From a checkpoint of a small autoregressive pixel model: soap at rate 0.0015.
Rows from block 3 of a small autoregressive pixel model, named by matrix and row number. Rows with one number belong to one neuron. Each number is 128 + 32 x the weight over its row's rms, rounded and kept within 0 to 255. All counts start at 0. Numbers have three digits each.
After each neuron's rows are labels from the 100 images, of 14848, where the neuron reaches its largest size: "strongest on" is what is common among them. Only what is clearly more common there than usual is listed. The data: small renderings of single solids in any pose.
# gate: MLP gate (model.blocks.3.mlp.gate.weight, 512x256), inputs 0-127
# fc1: MLP up (model.blocks.3.mlp.fc1.weight, 512x256), inputs 0-127
# fc2: MLP down (model.blocks.3.mlp.fc2.weight, 256x512, transposed), outputs 0-127

gate.418:104113129135133168179130171100082099132123092073147103053138125048104164092100122161143088129155165162106159121091166096129106140140104191131135125182090140152210119114115148145179117086200122130132153110074118115064146148167160124141121188143168131095092193092128168131150134154133103153155167043099115147160170119177154140148134180138171134164115171096122114177123109158123092070109
fc1.418:102149109141142172148115152153101167099084186131113150086081124126109070105125143173055077141119161114140134188099094158128096164152083153085146148173127178098132148129097124131130155141108166144129157138097148095105109089099114111120099116058175063082076081146191101123168124058148118088144091053103135095145157184072172099150134109127075109097141134159138068083183105143149184126112
fc2.418:174160126123131131111161117056118095135099143148097124101121184135137118116159127113121103172119138106109111154114187107132187114127103066134096096145137150145140133135119137147138123132126152128195128149216168143128113114040165129178112085082156126019150157127142091172121120124166123161130162200147079159119097129151103120160103095146155043103090140173070130149177097166115124119105
strongest on: blue; cube frame

gate.395:115124139076146114109156147125188164121155099136136156104117206104171107154150092165119139165007162166130103124119150153099153164202077090165141158097080096177141146141148146144128155131115110158123135151115096141180116131050123077113135107171142141097074137119144130121079138155166140133169122136142136129198154114082105110132107106108113111110124190135119148120133126112133088118127
fc1.395:090147078105086144081102165111150133160080146078128095094128130146116103183070123111106045057105133136103133120162113107115125124147176120107129143122105193125124138098156128156147101100152144117119117118206147122084100032117176086192143165159044119140097159126081104114163112096154121120125186082070121142079120113181107127133170125090127106101090125129143098124136191085189130084105
fc2.395:115065138111153122159132124173116141122068125195116209172087089143130143135134116106095137147116121180154110084086111123120065106092151091148160139191127130187143149131146143106108106160121187136122098141140167141186154141173066165112114117115142091168104145144169124110099144149130082122098170110130168142059149126118114140100120090134145203035164185188161095086092137092122111095170
strongest on: yellow

gate.416:137112124154167100133129151152146159206149139101150111099145164128189096129179155121169117153117128133153133064178143162150097087102128141184204122149159111127097134188136138167112134160130187143164109151063082168153108106185145142093086135192094149094175102153146137118080145180087125057128131134107169134088105092123124163189129165108193184215117117146144155125100143078157168123107
fc1.416:135102100105111125098086138080196118074156161156150108162133151155111123175056128157156080121108151111202164154085123102116144108092106140163092131141159136140137150105143099164174119113154125171122144082141126113137112139086127115142169111174142172150156179103089136188125098067084173095064143119134150171082080144125180129066158150102116113094140076174139129143130124114148147107152
fc2.416:133165116121171113086134112144080140215098075101113118136214174095162179081064108162088142121124110130140156109178182120142152151158171042103165116150172085107141065142151176094138141147149140092125152136151117155120152087179156106099126094120148174107055150120116101100061121114156101105193080166092143101130115125156108175075149182157128154197183152136139083119136121076077123182100
strongest on: plain; cube

gate.487:122112129161128155130137113157160135096116099117079193158085159102102076143148085147076142123133131106190197137119142152123158088119156132168106104185146141101113074117123126107141135108098136124141132097139196116137139131120165157124197123135137083132178138190147190153105105167182176100169169154148114115133129113128162129147133152175162180134125145151143103087133166135118134141129
fc1.487:089093087137130125127139159118180120114176124160105152151145127119056157181121077122122138118091099141132128189126216120133168214136172200114127149149109069074141101152183150121078165078141130098085137154137133174074158102138152166121130117129148084151115126205116167113117072127164149114147140129183163116148078174144135136126136138110184123148127107137119141125153097141107110159111
fc2.487:117144099082161139112073142116101108164135181137134135145126105063147051115156172131100192150124125103081114106107136102147126167117107069127099137144120090108150105122141121141145139146163139157109146099122116111151149102134196095195086089161096160113187116165131136134128186123102123160125080129100058156062100174141091075106146110149052119089146121090127090122180107161139154162123
strongest on: striped

gate.145:130068090130139112094069130169129102086113159128197109153150149171155059161134083102129170087110093165097107151110080133117153143169121041141110159136102151102143149139123143120121132119108122101195132147170129066124167122105158092137103165145149047102106158123141183096097155162080107073082098109138133104087094173132090122128111176070113133121166079109148048131114128106087158136116
fc1.145:149118124083134067084199120166078102118149145142178108137134146122128072158122078108141157141135133114125107135119058145084129077137164080150141066109105141100076145184118135147093114082073129123129138106111114146152083096099096077131108084135149111131052171125120088122084077097154117161130126141110162067085121143114118139185121102109154076199166193062185156138143140148166129102123
fc2.145:091188123109115192160103165073177148144130096105072087117132074134152122083095159160125106105140126118112107104170130115118156185088114145115152143181126072155169123069136111049163113164116113180087129163118112112163116184159178173118067047159074182182190080127129111208167103131167135176118119134082124142175129101089098118142195114129115166134048096124100107141134146094115147182155
strongest on: metallic; sphere

gate.84:144153107108122129092152136096099134177138131166146136146135099117071105109152085081114100156089129146158083109123118128216107130109149125065135087130155170106129135157129168193162118108127150156157070173064144134115149166070096118202160084154159135126114138095118142082147124095087181185102106174111181133131063166100133164093153106076112190105160151112141077111185139216130125186099
fc1.84:192134132123159138099122147093110125132161144128126171148126070115121142133174097094174124140141131183185092131059150164079115073170169170106171111104075145115120155127171103153131103117111149063138102101141139073160073142117111178136092159159178112109123190116101087175178178162119155115095155134134138082160145165088082080126070095053094142116184102080141151154105126183106106141143
fc2.84:103116145095127113180126179159107121109123073107080164121118136106116129098078169098153178073103097145170159115165143098174117171122089138118190104160104078077100134111128107160139152182126156143061155078116135157194138113121135166157158154158140099161127049199102066075099089146179057122141186130084138133188183142129142149164094173165128099118151112139136094148127101113137124111129
strongest on: white

gate.382:143155141082173113104131079107151116149105116140090070095126051141129073133148120173166154164159071122150160084130181115143131130143141087146139106156130103086098164053142118125135103166113144156155102140118131156137096168130149160110126125162120150088126148078155127132069083143113075128164142145181138137159165121131041109079123117132070164102113122100123110091127127116081093124112
fc1.382:102157087076125147080148130139096066158159137105117115115133175051206140132088113169191122132117112182100124154116115176131070146120130137103103129166094157132177126150139117159083107155127147086150090100139105134073083132073157180106063106104198095077122150125163154163165156115129142120089124103150127130118168173175124090108148161126062091113162175108071109131144122138147091148122
fc2.382:118174183081158083163166123100173146112122103098120168047119145128101097182172160122081118166140101121148126173154096177141130095120193151099131108118126117100113110167069132176148155146141069128135133100165109132061114154175162140108181189148085133076096183094157152149170199135111072106111090174145113102088127136095095133088113065121146074122138144065174126149151123095121104139112
strongest on: white

gate.287:095148148075141130088208140120138131143133125122172107147139113128140121134184136100081157142108196184152156151149130144133066130117136096098091136185104104160107094156083104162123101143129160096092173126116133151148111072163167175182178162086028116150122121121193101113169119114099101123133116181106085128136095157139106130139115078132188159171175149157097147121132120128152156145171
fc1.287:095153145179132112145106087084115122142068172153106156124167090115046130093168154127107090114128187143159110207158149174037112165129129080145126154118139178114103133146099093153103103156155148094106117087116118125120068152078146139104181148116099157158152120062146138085129129122153113124175134164143128118141111162080164148155138152124102128098091154120046151081193103122082161114132
fc2.287:124200074146107152119163126132130107103116169177172119129123094077146081158089114089111144157170101129075126142125123094106127146067082123078154153053144105143161166098116139098092103090116147146187131095106169148128098097151146124143132129146113208153159130080123101113034174132125160099121122137111084141143149147109122131159150162164109090160101060093169070194152111082131118112158
strongest on: white

gate.223:152107049066104116119196138101138140130139097111119104129132074137080136118147140118096097119119094072063143134172102091160140100130134123102026114157123140096092171154114132130138126083168104100123112082136109132125105155107117108104074128169162152090073125155073148080095105109149137092148083126129112133092172198154142141138085108107100099114139115148133140143116114166107123115155
fc1.223:158119179145168146158103155082154142122153153142124118069115170161125076078086130181175152177102117113165150098116153139101137115177160122119186096132114092158186138160118126142025084154159147135113128116093190128074157195150156138118146124121128102134131110101143093126101146131165165122192140136109153132112143132213111111091133102179128137081119153138144156142152154161137075080093
fc2.223:134111062151103097091154068142118163094204093159195163168091133117076088131127215121014098112197110140128106121168158133103181150124136159169125146124116084108090097075117086113116161142152177161123109143143098120092121052091126137141097137128116166142151116093075169092095143205112122090086105158110137138133172095134139136140129176125124141150117124159108192148130091141150131135131
strongest on: blue

gate.404:134149187130108110114182194117193129134145153117124134100061172108124153132138153103075154098063168144116190124127066152109116112190172126129134068154100087137151150135179103116082155156111195100103153162133162129103137168152098142133184126130105100189132081135178135118116106124202155090137109096095134141116181086136126102108153137150174127103146179106085176051146168076098097120162
fc1.404:158142136140178107110150160151101181175102147142132179076172147093103118148144113104123130150053164104107139150111122121119192093157208089106117145129120180102076133133158132144093133119156130171155073112159143181076153080109074158109123087090159081106153143089110112210142036116083109111189135115122102133139128132118134136138110144128133131077090120162145114122188129136186074172157
fc2.404:222151104120159133130111064172136113151102184128123112115143125081113124106120101118108157150126075116132102140087164136074100147091128096064107157148174153122117169127054115118107109181090157150150114147080114144160082122111141102170138086151118116110072115109170153122128097219150043081087145121142153109126115126150194164127111171175146102133122145097139162137124107150136124136145
strongest on: yellow

gate.117:144132086076109101149085130097115167128105179110117152076115213164079132155083160108161165139152162151146120104140149095146079131146095122094106133114175085096092155104125137115148131154120149120169110099214151106143157103162108078148110134200072181129088062131095133107119110110050090137165129141104166105135099096121105136102113144128127126115110098137105125106211140181053138129124
fc1.117:183132111162163149141154085106088082128138159109160121086138185164168136101141142167168079144096123118207127109096168114151159118169166162207140151111190111094136130086201117134144125179145129143141151088127169130174123104163087140178117181142101128141093090168162150099187154129087118117051182090114163131156076071123067150112171144123154182146161111058150129119087145130125139123142
fc2.117:122155161121096108155127150154171039152174128058118134121119098109123126048101131095089153160121154154090138129121169135136121106109107114163172139109131140047150097113123111105103098139134112105082150079154122100182145089142091180106142106152070074099150112149145114102172118136105117138116101149126135127232118111143104161122157210112122106145113157073150147132210112153086181122136
strongest on: plain; sphere

gate.128:052169103108139149145137062130161137116103176095058105143145147121179134069109124141170107076115200101170133089133084093145119118099156088122085072134143104087117169179117126097114111170123074102145083084106200097197150099102151141151085077085051136148124094135159150165128137087134144108082134115169136179139074124119097133112175115100160145161124120161154094119095112101089145161144
fc1.128:085139147122102117118129157180126143194149121170135124099181165152178169143113108109095136143107101129155110168142091116171152175139115120154186126083099115132100138177131102129187150130103143145117113128159111094132183153146229157085114068156097175128145127127130181105121120146132146114185148139110116066168075186118096064135151129210118204167133175149160090164065131155127099171122
fc2.128:159102163148116068148123163134096093104101183105136114105126117120126094155110125106136166103118131114117145076090071090087116166197086158131170199148127118154127085129111116150084120178107101137121153116171167158144156108187093171121143136112110144150161133151144168115255130074146170137120087184093163122129106158137150158112147149127132135144144127166191157110120141172124152151149
strongest on: plain

gate.226:201141101062147159144089204139177165145122058128182098159152116108158124147128120148186153131137147147170149135162116152115104152125053111095152167138118179157163100064130184132080111138101160176167090188151175116091137120095121120145145173162141085093039128088094141068115134133130126195084119098163077131089129138056148112152103149122099135080115113088140106099154088188126124179115
fc1.226:097093151125149100117124115127106073141122148173174068122124118214105124113163114149105096097071132087080142130077103089171124099083121144156127137086142145103120155158156120139167144161058148131146063138172145123136192102156109115139094103154134118108210128187153096176086153132127178161108094100164099161093075119127100132160138087145183189118140116169106152175128138115114142133115
fc2.226:089062200161134121112138088093093178088113171158102106097125124131092179183144170152174107127109171125139190085082139099103152150125102138163133160150133073113137129188193152142119134091159167085131105115103108160105098175163171113126122167139072175170141118098122106105147092121141132084155096105167142102140140145219087104137110125134131142138119155108165093113113104085088147079090
strongest on: cube frame; spring

gate.25:134128152142080110199130125149132127168083145158106132096111163144083138194128143116082146133141116146115169094118076149136123163100098146160138118120186128184107145111182144109094113132072096136096098178162113072178147047107092115089144141061126114120124134120148118091085033138169088113128153128103050087116148078134114154155146042135125178144054110113204113115092167150041151155164
fc1.25:143174103132182117104110089124137135065101141162077103159131177137125092082118108070158179142159134126127144151148109124126116100103135125170134160154087113099173150165140130141060126146153079137180171097151175157166117176103184139145195084175167091122130124137131153149130180191101113080137071090113125163164108122120086125186144182144161083143154172141139192142124121124144141051198
fc2.25:187113182123134098176160208140182121217128130114081151073116089167125158149144136118118200091079116133116123141162161120154165140108127128098083058159152179107119107138144118136151141096147122085125133119141107127066152180136099128189125133154137169159102164138133109165104174128118085142092171052073099094053126133105153099156141046147133139103161154116170144171164148138100132165151
strongest on: white; grey

gate.436:131147135143074113086159151172099138134107155084131185150215160161178104110086137104207114150083144099130131137168125126165146129172174102119102096157174146151123118128158100139157173149200101165158144171127128179157087139181146144166161142062120162158087096071166160142154153177082107117166138121110076171121108143148165148117159183203146124206125101113102138095143120133123153161054
fc1.436:128170130119141092138143136094074151161148152092083139120179201120075184127153148138096184145127130123129172140137179105168140142122122158144152130150184087091139077075121097158151151151106125105141091126163094138168135126171091081126080104080176147145132108074084161106108130108178129137081096127120113101073104156172073171117093119117140106163180160094142088074100146099114098136123
fc2.436:129169155098143103154107104167115069150183102171125116125175138148099176036151162098125114091140162173116082123167118132181073090115125086158135094140132122095116104107143069072098132133099178087117134107133120142101188112131133111146109099084145166076177196102135133091149110179171119128105101102053152155087112112099162130092103170118113127183149195145148158111153148102135134101090
strongest on: plain

gate.317:122149194129133137087139094182098127159136184125105205123089151120094124108121140135092118108118129156081117100153122135094130173181149082119156105196098112154130104175173134087133111163132116137156121165150164077061107090151087090079136101139140116097100085132163043078087120125146110110163116108056091117136156099157180099107113055172123196110169117157090157129129134103152106153125
fc1.317:129156133172196129156129126137137107110107102141165092059167095052147126122131107070183133095136110132143074139128130120181051134115130122071111157112148160105148148119143101186169131152172146131119145116164103156095129119069197128167165149130165143153173139124143162140100144149137100059121119147135193105041176093153095117143120088119151108171182134151124108116103130091130174187092
fc2.317:133132050099161131144059165152149142150144121142111115125107133156108091152098157214180147164144142155174123110151089143087101106090136174139141062140105123188170122139157142122100144163173097122103132122139162165132143118138155145169114085120100129101127204094053122142214121052102118091136146121138163084153094134114092092116107134133122107137120091084100182134136097136147110058116
strongest on: cube frame

gate.400:179102123156119101112101115160112096105072180125106113184084137131132157171048117106104111141157123191132044145119145156163135150193155148090121116141126101129148157171171149121107160155115083126147197093102161110100150117132110161168166166165109169098097149141129134147080125112061205154105097130117146057142126159141089156099128144139207082124126112153182043117100097122076193151083
fc1.400:109102097174097129125087093121148121068098075169067151044064174135070172170179133131172133046142072125160111163094156141065134220103082139120145129132124058148109120080121141110108105135141150127127104189062117101142139155085109108094162115146162155137149134139099139084093114103069120123135108152116142134138122107180164134128075189169096077111129136077121115157142111132093144067129
fc2.400:124113161115067136118137131164085095108131154156198142131176095143105144135120165112122082162164123171119105165091165125126139150158065147104119116080115101134126166076143173108085176152146139126170208157097141126088175148110116097045164122121075105169124115115114135134168075138119131091064133134106091088105165150169101141139084132133140124136165091119130134158219166123048162075141
strongest on: plain

gate.241:151139077158122109088132092121198098102116110120102096140104135190155154157088181114090151129135100188124096110120058138154123111110117136134075098098103090158100118110112113021141120144124142103044102141087098198154096132118084088079140128126099119112111092098129121117044190157108192119130105099115098086085170124163114165108098056118082112131132121119148089081169111116095116146127
fc1.241:106118136088131173124132116148045157085131181128172124093123102127101088152083145183148096159136144100093172163141156127087180088147150150137175171138104151150134137084101117143107141176135084115133143137083111191109168145116153161130128108125110120131199095147201084149108133100089083131113076075123145122128106120075134168119088110135134196164149117144090120062122156139120115133066
fc2.241:105160082054167165137129115062222130154126102108078095115059140156141127096113144115123152172153120156098115074113091159148067125110098090143128132129110084145106193213105077090172101176156115188113177056145149141107121146117151058087095151155112138112079148109131157097113163100085103142096125130142130100118138173126155141087153165165118179132153125135131140098109134115095109217094
strongest on: white

gate.233:129120123155130118151154122147086142187113096022078164158166186140120095157125134117151084156085080105126088067142096130159082186107115081068123102057072106132095169081136113106065122118113196104095164137124125110166115195143104150092152130142150171077135085131121104134105106149069108092137144049107083135145063091114158146157159101103109145152173171133113109198143177144100108117142
fc1.233:127095188112120033151146178190099100094164131135122113117157150087115136179089163170141132165137227160092120104129136158112065100167092044101093173157107148146205133147100103118091153137128095127099116154158142131164080129040156131139121143111102062143117097147169160100128113082100111130110154089171097133132086133216078097131159143094107153169151099144133130149100129162058155098118
fc2.233:114090165153137137089121135045126143159111118154130128146064161139103118139148132074113115136118117144117104104113128121161178166109135190099163109087128140127093090117171104112186107101156120150170109123140134082055123141156085132100069087094127137128121113151070066109149128173106121150144078158088174113127232128074153186109144158114118093109143151159133143081172171091142128188123
strongest on: cube frame

gate.421:207123137119151126154153139130120118109167129201116107173087108137194141130124159106164119169106180146100151143205144160101121161126102133131146179123086123085185124139210065087110126078119163102104114169100143127136110125162173097179111063152119130100064105152089147129190147141133082140113154178182103104179093200096166137086093081167170142152119175126101102167154173160082122160108
fc1.421:186088111117158154140151131094126123084129112149168098132134131112118090123107158114139123099138115121143108148163077186137193143087135147164131119109160143109091096152080072123138156103128157152137114149072103140111100136167157133099100124145080136095140094170110073114156164106027179172127137150196119126118076069147172101153155127165128109103085209172113153170175129130166143161118
fc2.421:144134150120125078153131164124126109148114110166182098091175140163082144157178193133116103130144113117115129135024151128155109149111131085137117115150170136178145097168119179145101119150176192159145191128095080128086106106133108157106104118096149099168181113074148133130111146117086143096055098086144078104104166131111128117104131139106102146129122173134142136138060112105119116130129
strongest on: white

gate.107:165130102072060171117124144160103068112105087116054107167133059164150077154097108112099143185138134187152116102126132140104077176083123145109146126082118137126131164054077125110144163150140154167186139150121166084154151138083158088031131159113145121168113132142135135121105136097095175150144157160090102107148106174134135128127188129113130052106143096145147115065073116122107203092173
fc1.107:125116122220136174088150133162070052141112080169081056144153200150177121173142137105127125121198128166117132086102118078141146091132107182173158183162135172177143119096114070117144124145146084097162160147151054120140119148158136115108135107122119127146146154170132162124157114065131122129137075119187104142081096093110197166150153146098109113145172121118122137134158153138136123130125
fc2.107:138124099128117140183127132142105154136115112149117183142091081168164117117043124095118137154108089092117103099121162177099143127191135195111055151158100120134124080102152113151175131153115119177124100117165132097167081137086137173085123126051115151133077155136140163156141069122063101100117157154154097126099128172110153103094096064092098106144169114171194130146119124152138166164140
strongest on: cube frame

gate.430:102178149084120114137168088089094117143080165091175166139052146151175111052139153120116150152115164075138119077129162108130120183153082186144092136095193153163146152117110079093131138143140105110134085141173107104083091117082187132147101113096084149097137068150114138152149055115146122154160119187090152118112125100182113185134126107090106119146159161144155169125128174125129098134131
fc1.430:126096100151156119094093172116143114148132140109137132150109133124194123061111146077113140114092138095067153122120109109119096059141156122144107142183120110108101173161117120135120213126098132098130106136142116080097163104089096101145079107133163116140072081105122145096128128121116167156082167144167092116139114204139134122106106068109101168154095142093085156120099091116153164148062
fc2.430:147107092128136142107125110151126159108136109153115059124168122097089142131157099165106103125139094131117076104124127175133131115058126080124159061130121073133081119156112114158161118124148144143172124147120055129128104226138160132075130197121121112110138115086134122177124141144115183181147112113128093124090168126152171071143090129138177185131093125106168092150078166118130131121169
strongest on: plain; light from: right

gate.311:111122078144069139026141173178068135117135088169167144109108121119091121129120206116091133156112105088105049114117079169133122093134144129166153159097141137140146120091141190144111108180119128131114084157125141113152094076168175109132147072078095143100176116129127112114096104075157128110078101155097133083131142108104138132091137074153109143135100138126026159122112124153167175168077
fc1.311:146152186115149104144101083108144149149100173093050174144117149109127114114102101129083130059084094135139171102169116112101100120125191067122108105097128090103065187093145094115154081094133126110119148124163110109092118132113060107159142153126125163129132068111115129139142161153155113161101139133127091145109148168146195191183123153184092146031118076105146159135142147142068152109171
fc2.311:143116081163116160123158221073097107124134080144191083100123176114165126068073128151185181142130205179138139080112134160112148173150132171154132164177097162191155127187091147151109172150096138167126188147103137153120189108117173114078171164125184091119147132147125074164075171128114092139187106154151167142123114133140103070105081154111116067178115181156151082102113128095117116137108
strongest on: white

gate.414:171146149150160151096123083168076096122091138133106091110135135179136127146107127119052147175042095102147112075057116143145058127143064177046100066156050147117133095165149071158153086125091054146106182095128159142143142122084134142167154142110143120170146118155144111095123160143081153096123139169135174110145103110119122097131140106138176124101152095124104145098139135135123174135144
fc1.414:078091139062164026146113104109130066077115111118137077094080147108105155148053130151107094146144137112149166124184139075075131162140153058121111058073161168073093129148110109184136069124122171107154078133116098139152084108120119114158109101103104059158092124177092135140105148138169162098116112157164137124112127137098121033102172139144098170134128173121148150033141134138109126092129
fc2.414:153128097107137219099093094115155134130166161110176169109123075177150099136181125132166147095125144152119084136169089132216099191105167150146139177116100133092113139101091154088146211149117128163157131101117180117093146108145106132119137120118136137120193108123174163076126131148139173104134116110130116167139126156097169157139134096128155090180109105206156088149110137087065101107110
strongest on: cube frame; spring

gate.218:073129223107189161113113139089118162112140153105137124146088097170125111097127136118124109109110133168129090170148198021162115121176155095099065180151111130171168122126181127138086146122142145093143091135184101137131152087176110165160139107120092136156143113174087140136140133112154101171114131115126085086091170162108208137107163091075134167184116134111160174157103155144111103103139
fc1.218:086110126116157170154150119104093150177101143116139141150171145156092092150167107128160137130114138138176118162087105119164161113131104127168090153140112180194158125145150088091197095128162105154129088111121080118115157164170128063102188118170104124124191089092115113158153108110140125136099126166102170108097185133145157148154148168136136137148185106106142108117076135088136072118090
fc2.218:130152109150128176118137120122138144173086131162114150127101182166152095167189134126000089127116163134151117124100228125138082118106148143152085170083115103169120127116118117122178179104143115136166145152144124133119222143145130168117126144156136086129129112078147133140085124090157143182110158182100093159119149124124096101156143108157134192133173052159150166084112086105153079125088
strongest on: plain; star block

gate.427:143135164026137101106118136113079156192154094134105068118101105177201173147123115087156188166098108123095164115136111081083052160144171132103089149106156140117143088148101169128203134111063109127109098121155148139080121124095154110146066132108164145085190127178088150102119111124174095145105140122132074139098143123136136139120148118090122106054152174070099126128128095093108113081157
fc1.427:074074171090172123110111106156149141139096071140184169107099145145142102092115092138101187111135073101124105116106146173150114162131092124133099112112112114148109086108109144149162103125113128084107207176122133153116075130127049194166195122161116120150153162134119111133064154157096093103103138139167133116158133138158179137155163120116103193188137182105139119149102196101150112164186
fc2.427:071106118114138087136130043101156123144137126156159146166158169128162137085129089157167152143115045112114131106101161093116143059103145095176108107104181156102160108147126163154131114142125192125168149141124148208145091100086121110121132164134138148040139197122110083111145160089144101092088126175106115158128095133121118114161137104142100147145135118112161135087157151138075128157163
strongest on: metallic; red; sphere

gate.230:130137110116167141119111139101145129099112058139103181064120096181196128131142143114125136092127161124174164106129105126091161150149166105180158124168113146087124102148142107156165126079106176187108117128169126108126155174124095129145092169087049145142127120128134165143124161100178188150169152114121207155146150118142105098125067160127106132125179128084055153128159158158104136126124
fc1.230:123162070097140170139132156098162107129156123122188113133120103126141107101147103103121144148094194119134100129105096099119150131079169176121136123145094140116109095138155109143109122152056108199109122102171093163135154119134150135187100126119059172149135115135039120153091177152105160088128197080116148151155107118103090128158128161098132144063146182101103181101124082127109201117051
fc2.230:122161051154089168137123066126126131140115149144173134088147110101116094180146145102072057167199138160143103183089125106097154105089125115092128141157082128089175124150159165154163137123133141104142137163084126126179115171145172094101172160145107157145155160112115176135197087151101115074154102102119118103108186068124102080180115151126099147185124061181095077075142099154132131129122
strongest on: cube frame; spring

gate.336:159127143110169093075138109130155082153121155085122171121108122127077118138095100065097129158131122132089147105133203119108054155147087133192160122130088078163159117129154096131147121091152144105119082111127089095117155134111139166104132080084120130140163065114102108211141062127171088131089119164084176133145168151120129101109124059200125140092177166081164102167128132151153145126177
fc1.336:095117108092085155212159112169079136118171086119095165167117138142184106068125160161090158162132151183124116135161126121106186149083134184042133096105158152125138139131181127150141171094130100130138136112202166147125161142151098147172131123204107082113134186175114160049127129145133124092149111120135095158078140123120150112136133139054116118138125078202098175127145098103105109064103
fc2.336:080101108121117123106150136180145182089111136160142110136174074205161165164160226089100056120102082209095115062120142104127179175126103103149210174167136161185135150127132214105126110134105134074128077147131095175134136164171141149106116125090143076080120170142088088128150133109120135166125169159108111115141153061141141145095098082093133147151123108108123123145109126136128105080095
strongest on: purple

gate.123:177060175136116154115188069158110182172167142125154093103151135144129161077097199098097083145113100128217113170156192119142100113173184126163114113060137152168116099175120101148183103078138144152149066135194138079196156162067105124104087147154101100147162140165128119107135147187127100133045141094125061104146120154109109084113068124148115138105095096109116130110145071160187178169157
fc1.123:147063113156108133108155154159135100070109097076154136096199154161106142188136115115133106185154119143134141147136140103194174162130147138126142111155090128196117154122112104154141094127190119180081119136104106119081102092101208129120125123153159034119139080100131135158100152137194103126121065074112135038155157135123082130162108094180130188148120174133147175117100100104144157116101
fc2.123:144149110093168136101116137114126194137156125149174127143097137065133130134109120102081121059079133159141126140184157116167097182162184136145147148082125130140159084150134161141160181144144131095167089167153154112112156154116113169084134079134077149145218166128111137135073064188151087112148175137097139193172083079116164130084153151084171065091133080145097137133123168106154096213140
strongest on: purple

gate.187:109142012117135101111132145112132137167109160111114137137119124153165090114149051153208209148111180134152155114101078147073115145134157101030151122093207162164131159125122059148110133141107086109125105118083136161106146089152176117131116106103129144146155132168122172139169112171167111118148157137143161133151107121147165177070103099211140150137140162104117164062141115086120102137133
fc1.187:120123142220141143154116095147158166109145077158110149072180118080140136184144209098066150119131155142132088176099204117103119132099131098170152131158145101150176123094091169127164132119193140115092144165170129105135136141187109145119118129138091174088102104088136090120137140121093114138166089113130110119180138129146107100128094131096102096106147118148161085085091127171163119129155
fc2.187:137112161120125085097158088141110109116090121195090133131142103149113022120106098110149136132072118099187123117145179113146144184087130168136124107125107130061140126073112139137098120205167154159144131191174122106081169159138112180161145145122157108086138120120185155097142124097115082163127167110136129140175152087124122158167088171079091047139138189142141101184095124098102131131111
strongest on: metallic; sphere

gate.58:112153108062155174135154131107130070084093124123103085058151122174109174109123069147090091141188097152111189137103134178101164167178105097136148112141118152171136159140121103152167134139175143162186124140132120095109167126115113097071118129099071136117159167136114157081149151130141128089130185095128124096100156094148121065113120104188130120152076098111154089128107078171104143176128
fc1.58:120154127201125114038073162070145085142105170159165136152127081150129145188134102100140119125084121094124129155157053143085097113149139151059104118172170176091134107131111124136162186145123160169140073128151190129106103145075063128125072100127114099095163102113137140107147055108146138081102113093097128110119102109171181108156080176111151121096176172090085118163095174102215146164112
fc2.58:100087134114116176136201053189152098103163091109018145055157168084130169123167120159127053174137142128073120160165117161173136112116110122134148153113154110165146149124146136168153136149116123120153143137174105151133181114154192143168154110156132151119162174154102111120116089114123141221168132134122104160112105147170103159122201134145110097090123074078147110089140067146099096100145
strongest on: blue

gate.302:167163111118140153107066116110051145150204144062082122128147130127137143134152095130144115106121100131115114098128230118138094173138084155127137163145206139074116156127135205194110092095138152201117100142173109160145131125066120158167083098109095097094074151100113157115108174109131078163106139109143127131162141094133177135157101117119154162134107146122130107133135158103124117091130
fc1.302:094072146065153125106172105165137107137156127148160137064141040091122145184098147091130124137146098141145175023110090174182132101076159110099164116092139073142112100137147087088170105129096109136081127125139171124086147183151076118130122091070122111114138127152159066141124158143141169067140152106139135080135133150116124161119115157037137142061126127132118101156110077143137131142113
fc2.302:189175116137149129135049164099054142164114150095139133155130143189118103149136112148149160121094137111104110128134130112133130122133146129181134115112187173170135122096079121192113107124175211120158149120107103134163133164084148142097081100122121139136142113093127184129122077074118078187178092147146053141175140096132053130156112110160086087155106157156143104166115199119109098142118
strongest on: blue